A small image classifier, trained from scratch: 31400 steps.
Rows from block 9 of a small image classifier, named by matrix and row number. Rows with one number belong to one channel. Each number is 500 + 40 x the weight over its row's rms, rounded and kept within 0 to 999. All counts start at 0. Numbers have three digits each.
After each channel's rows are labels from the 100 images, of 14976, where the channel reaches its highest value: "top examples" is what is common among them. Only what is clearly more common there than usual is listed. The data: rendered scenes of coloured solids on a plain floor. In brackets: how many of the 100.
# convs0: first 3x3 conv (model.blocks.9.convs.0.weight, 144x144x3x3, each kernel summed), inputs 0-71
# convs1: second 3x3 conv (model.blocks.9.convs.1.weight, 144x144x3x3, transposed, each kernel summed), outputs 0-71

convs0.100:486491468462509523544527480511510526464573559505567494458487479504540533448504509533453465493495468380453593494513462527531458525533486586569552528490536488509486489477498504461437479441508474582561525473569553501460
convs1.100:537574513466536505528546471508464488468522520473505530526478474549490484453544486472512486500460454533454504534461454482574541581467485469488546477476521468471457507466468547482536547572542448475440447466527478548474
top examples: count: five (87); striped object (39); disc (29)

convs0.125:502530481448514497457421418574531446483566377521397524429496451485519567487473522505394482501459497502467489455554514537482526488510507517479524467537500528498452528496468504487475468534500517458435477497493471493425
convs1.125:461455520504560505502464509484473547545515526467584525452474553482457512515494531501523544582534550512458517543451520478512447529551524534434465458413486492422572521574417498468520474503472434447477474508474469513537
top examples: light from the right (55)

convs0.10:472468475448518504514471484488499481427439351495452516510509490477492518519487436502369462485522542509467507478442477474465478497527515441512546435512457487505455485466489551496478472442367461524502458450513475440373
convs1.10:443505600520452490450435502472530504527489551473571491519539501465455546519502530444515570549513528513496459485570538509481496419552528534446484441491517515525532493495533487507463429555482511471487538507504531516550
top examples: light from the left (51)

convs0.79:531551541537500496483518492491471561506441431540481507473495510462550468489473628473528529533559484483510421550594554484554465475483568570468554469552507477456482471504500579494465497496517496449477531519506454400516
convs1.79:455492446520382480493477560475487518472431473539528530536495570548493522509468468550437472552452482449484549474550508525506482524531472473531444533485482457405526448467467471477481551505531492458492563545537490590514
top examples: cube frame (31)

convs0.98:488493488477467505480448592478517432489364427540409511500521515535492515489514454478537500522473522533456434469478486538479502510521543503475482539527489480523530504541485505462421511563504480420422500509511444390545
convs1.98:476492465538478497533428482549538558521478427511624485508477495477534514481484550475486558461556591501492531517526470519479494359482524533446453402502508491450510509486554459543544435539462451510526456504504513492518
top examples: capsule (39)

convs0.49:521521513544471567505511497451464433456371620511452529532520559564524404538487557518460542537574522483561403461497504428568471514494543561499476490554533496515479514457472536520505485462485535491496512518458431439398
convs1.49:574507511473568424507492621457501560485488546467497525562532535531509506538490479391464516544474487495506518522533489435496472559494480477504451510438546487374471453461538478511519555508484491466513549513518524468565
top examples: jack (34)

convs0.56:509474555470529476461355501500478531512560482486436501512484493445443559470491494463537532492494480502528543466486422552441449474469515491519491507497444503524484525491555485475430540489536520405517458507486502569528
convs1.56:469472497521510518455445468547480517513520473489590553476477486535552547478530497471520463498483518528513521457453468473454469513519471530441528457527482481557522499510497513503484441438466488447477513501528489438432
top examples: count: five (42)

convs0.73:515562534487514518460511484475454378480465341449472507504503522478485471502470421477365469472481472507528470459486518501468611500473553469462536521475498526475508498491487453484458573571454515487492484453431522441471
convs1.73:453510428483531490462505489469544540489519549398496495481505459548447498527494477463566560531476468541544490510523500572551482528509463566453435508479469470490534470469508534472528438455467523495549574580437540509589
top examples: jack (33)

convs0.26:529467553566488549502470577496487541524351626520405521482548501525506475479480566552463504530509485500570433544480516500493467500464586517583517490533525505489491493512535489501551548489472530523473488462436494384457
convs1.26:504442398508495449457502524451525490519403538417492515497501546499509553516469472451480501594537509458465515503486543478538502506472474493506532491448520460429501462509555469542526594543524523445460518565498475503571
top examples: jack (33)

convs0.94:469557464505521432503448492471491438579560393499489502529547478538511532475545545531521479494524584543578508524562516473536479503487480476459450495499464445444518502466487564554515474509518419498445456453386474498542
convs1.94:486446489521489475477456596507509511541589475530538501515499465453496471538484497497506535455509501477467495441499486501455527534546528542405567431476534412439457481512590474543494588536535581510502512499462520492516
top examples: jack (29)

convs0.127:468489509504523471522503498470524549511434556475468553516509496545498442521502360482435484491518504512416546492466524514509452444499546491446572522364509465545469461447526467531488496504527526429503492491529482525491
convs1.127:518470566495473537536510474566508469493442546508517495501524487481444424459495469563514524454474442478534577474462520439474506525535432472400515536519468532576527494576511452479479404484494518460507474464492484526508
top examples: count: five (70); torus (30)

convs0.109:483552542500511501544475501493554436441345412529452514552525555471523551458492494456415532503483522495562434551518530488551575465512476495470516542503529456512502461444522517540458529490463471493408464471541461350406
convs1.109:430541465459490517454504515461547505510501565462525523514472548455539534506502553454495531494539494532492490507530446504537446506509577535439452514557485436459513467478485514487515432489415474449418547589547575484535
top examples: jack (35); largest object: jack (28)

convs0.7:501588506524484416527557524426521441478407460496541568544562512521468584519500432500465435472494533544529428468515443514523514548491464529501530539407542496515466499512459539519423539482542532515441510415490517477582
convs1.7:481523461522499526573451502455490454509474508509524452509534460427449487484469478543483476494533522556463457442531520603463546473528503527466468528512454495551469548495534502524435475474513505475453550524418474534487
top examples: count: five (69)

convs0.126:514443515505490481472555553526519482499504495527456503458496496517511453466505480480423540498506520493558429455493480456445451505474559443534432497387551449488501548461557527511483447481343457450470488446418478453462
convs1.126:521470491502571501499516581410495506496506542463437507503526536532544527487493527493501471495544546555559510522482428485526544562467456446564498498471529505515473492492495493447545612481470585475480548547483518508555
top examples: cube frame (28)